Weights of a small spectrogram enhancement model.
Model: arch unet, norm batchnorm, activation gelu.
Training: adam_atan2 at rate 0.0016, 20200 steps, batches of 128.
Rows from block 10 of a small spectrogram enhancement model, named by matrix and row number. Rows with one number belong to one channel. Each number is 128 + 24 x the weight over its row's rms, rounded and kept within 0 to 255. All counts start at 0. After the name is the row's rms in percent of the matrix's.
After each channel's rows are labels from the 100 clips, of 14976, where the channel reaches its highest value: "strongest on" is what is common among them. Only what is clearly more common there than usual is listed. The data: songs of 200 made-up bird species, synthesised, often over outdoor noise.
# convs0: first 3x3 conv (model.decb.0.2.convs.0.weight, 96x96x3x3, each kernel summed), inputs 0-95
# convs1: second 3x3 conv (model.decb.0.2.convs.1.weight, 96x96x3x3, transposed, each kernel summed), outputs 0-95

convs0.79 087 [103 108 150 126 134 101 123 143 125 133 142  82 190 125  96 136  89  95 137 111  95 128  85 118 144 130  84 142 134 130 141 117 124 134  95 157 182 166 121 158 159 100 111 142 110 126 143 112 139 101 110 140 121 137 104 102 163 119 125  79 135 108 111 143 175 141 121 111 143 114 141 149 124 120 104 121 103 137 110 105 130 162  90  47 141  78 135 138 144 136 131 129 122 120 109 109]
convs1.79 094 [150 134 109 157 136 121 132 141  87 107 118 166 114 109 145 108 127 144  95  92 134 118 132 151 124 106 108 140 148 124 127 122 125 125 134 152 103 140 116  99 152 139 114  93 134 175  98 137 134 104 135 127 126 156 132 109 105 132 125 111 138 134 132 142 134  92 150 170  44 144 110 117  97 183 147 150 179 140 174 123 160 137 161 140 138 156 150 205 124 124 127  93 130 139 153 123]
strongest on: crickets

convs0.23 075 [158  50 101 121 124 151 158 143  98 125 132  87 130 125 119 125 120 160 138  84 147 131 158 152 105 126  80 137  91 122 162 108 165 110 113 115 135 111 138  86 119 118 134 134 183 149 126 139 156 110 149  81 136 115 110 118  78 128 135 146 118 106  77 129 150 112 133 141 159  97 137 125 127 104 110 128 131 107 109 153 114 140 115 133 118 136 134 134 157 122 108  85  94 101 131 178]
convs1.23 084 [ 75 148 152 135 137 146 123  69 144 157 107  94  80 122 128 126 118  95 127 131 117 114 127  88 129 111  93 123 123 143 129  73 135 170 159 180 146 125  93 158  95 120 139 122 128 115 122  89 126  76 114 101 142 159 134 143 141 112 134 164 106 120 139 115 145  90 135 140 116 136 104 106 130 156 142 125 115  79 167 126 170 117 141 154 130 124 158 150 131 141  90 115 146  90 136 126]
strongest on: low song

convs0.39 120 [132 132 120  74 126 110 101 132 105 116 119 122 149 136 130 134 135 119 129 111 134  99 129 112  93 117 158 161 120 132 133 113  51 121 132 130 138 173  99 143 124 108  86 143  99 131 108 119 147  88 112 123 107  86 128 112  81 131 137  48 131 127 166 108 105 103 138 125 117  80 139  84 114 128 129 127 115 118 105 101 140 110 152 126 116  72 116 121 140 134 123 111 140  66 143 131]
convs1.39 094 [180 130 108 102 110 134 110 118  92 103 137  54 121 144 110 128 126 138 157 110 162 192 110 146 110  90 128 101 118 153 129 208 148 143 131 124 107 136 129  80 120 107 143  99 135 102 112 126 118  97 179 148 142 100 119 165 122 129 144 126 169 107 126 102 138  88 110 114 135 106 146 123 112 151 146 117 131 137 136 142 128 132 145 123 150 168 142 128 137 152 120 166 146 140 133 120]
strongest on: crickets; clipping; text has "clipped"

convs0.85 115 [139 139  96 136 138 138 125 120 142  87 116 114 157  96 130 120 125 160 136 124 151  99 141  98 134 118 150 170 114 160 163 142  83 123 155 129 110 102 127 102 160 125 115 127 113  90 134 107 154 122 120 134 104 125 148 120 155 118 140 120 138 135 118  72 140 104  73 132  87 101 166 128 146 129  91 124 151 112  98 156 106 141  93 156 105 102  68 111 112 175 108 162 109 132 151 176]
convs1.85 115 [132 135 175 157 150 152 166 115 152 151 147  69 146 128 116 193 172 128 137 106 119 185 134 102 144 153 107 146 139 125 129 129 113 141 123 158 192 173 147 138 121 126 120 149  99 155 138 144 136 173 133 102 131 151 147 147 107 148 104 107 131 139 133 156 108 113 123 167 134 139 105 112 121 149 104 139 110  93 178 127 137 135 120 105 131  86 119 103 156 127 146 124 104 137 103 107]
strongest on: low song

convs0.3 105 [123 136 149 122 113  94 127 129 125 144 136 161 132 153 141 121 136 181 124 128  77 120  69 134 111 121 141 139 110 138 101  98  84 124  84 152 101 129 114 141 107 103 140 128 109 143 164 103 129 122 102 116 107 106 121 113 125 126 124 101 140 114 154 127 115 128 115 107 144 128 135 152 133  92 135  74 145 124 106 115 122 100  92 112 122  24 155 107 189 135 150 134 117 109 132 136]
convs1.3 108 [162 103 108 116 110 105 124 162 108 131 139 130 138  98 108 123  93  92 121 114 167 108 159 112 101 144 166  73 135 151 139 175 153 139 137 130 105 104 146  82 137 112 123 134 154 156 136 141  86 126 123 174 132 119 146 114  95 120 153 137 120 104 161 147 132 132 137 111 125 124 154 141 109 133  88 127 103 108  92 168 170 144 151 168 126 175  87 108 111 154 154 125 122 154  95 102]
strongest on: crickets

convs0.55 083 [130 109 122 119 130 115 113 101 139 169 118 140 112 126 110 150 123 120  92 110  91 125 155 125 173 155 108 138 145 149 126  99 154 114 139 100 139 137 111  83 132 106  63 117 149 123 132 128 115 169 155 125 158 122 141 190 129 130 139 145 115 123 150 103  93 146 166 151 121  98 136 111 148 113 143 159 133 136 130 127 176 130  78 109 123 108 142 146 115 157 121  53 139 104  77 130]
convs1.55 091 [104 166 110 129 108 200 141 138 103 134  92  76 109 154 102 147 137 122 167 132 121 162 124 141 107  91  88 116 138 138 130 140 145 125 143 131 114 112 134 119 117 123 160  99 134  96 126 124 123  86 164 128 123 121 141 139 164 115 146 174  46 116 109  82 137 136 109  76 130 135 131 108 129  76 121 142 120 104 130 124 173 107 116 126 138 141 137 144  96 143 119 146 128 117 128 141]
strongest on: low song; crickets; clipping; text has "clipped"

convs0.71 102 [109 124  88 150 123 141 125  57 140 181 148 111 109 140 165 145 100 143 108 138 111 157 121 151  98 163 136 119 120 105 118 119 119 129 145 123 115 148  84 125 140 131 140 157  97  82 121 126 130 179 113 132 100 101 105 133 180 144 113 127 101 132 169 151 134 145 102 150 127 114 138 166 124  77 141 126 140 120  75 151 108 132  75 168 124 143 105 135 136 118 126 132  87 115 128 139]
convs1.71 110 [101 105 142 105 117 134 122 106 119 141 113 108 168 167  81 104 117  57 174 147 137 134 131 111 129 128 134 126 165 126 142 127 139 139 118 131 137 128 158 117 136 126 131 140 121 156 139 147 129 159 117 118 129 136 191 123  99  67 160 113 138 126  85  98 120 110  98 113 110 163 102 129 121  73 149 164 107  94 130 129 172 118 112 115  88 115 115 144  98 134 113 135 103  91  99 105]
strongest on: low song; wind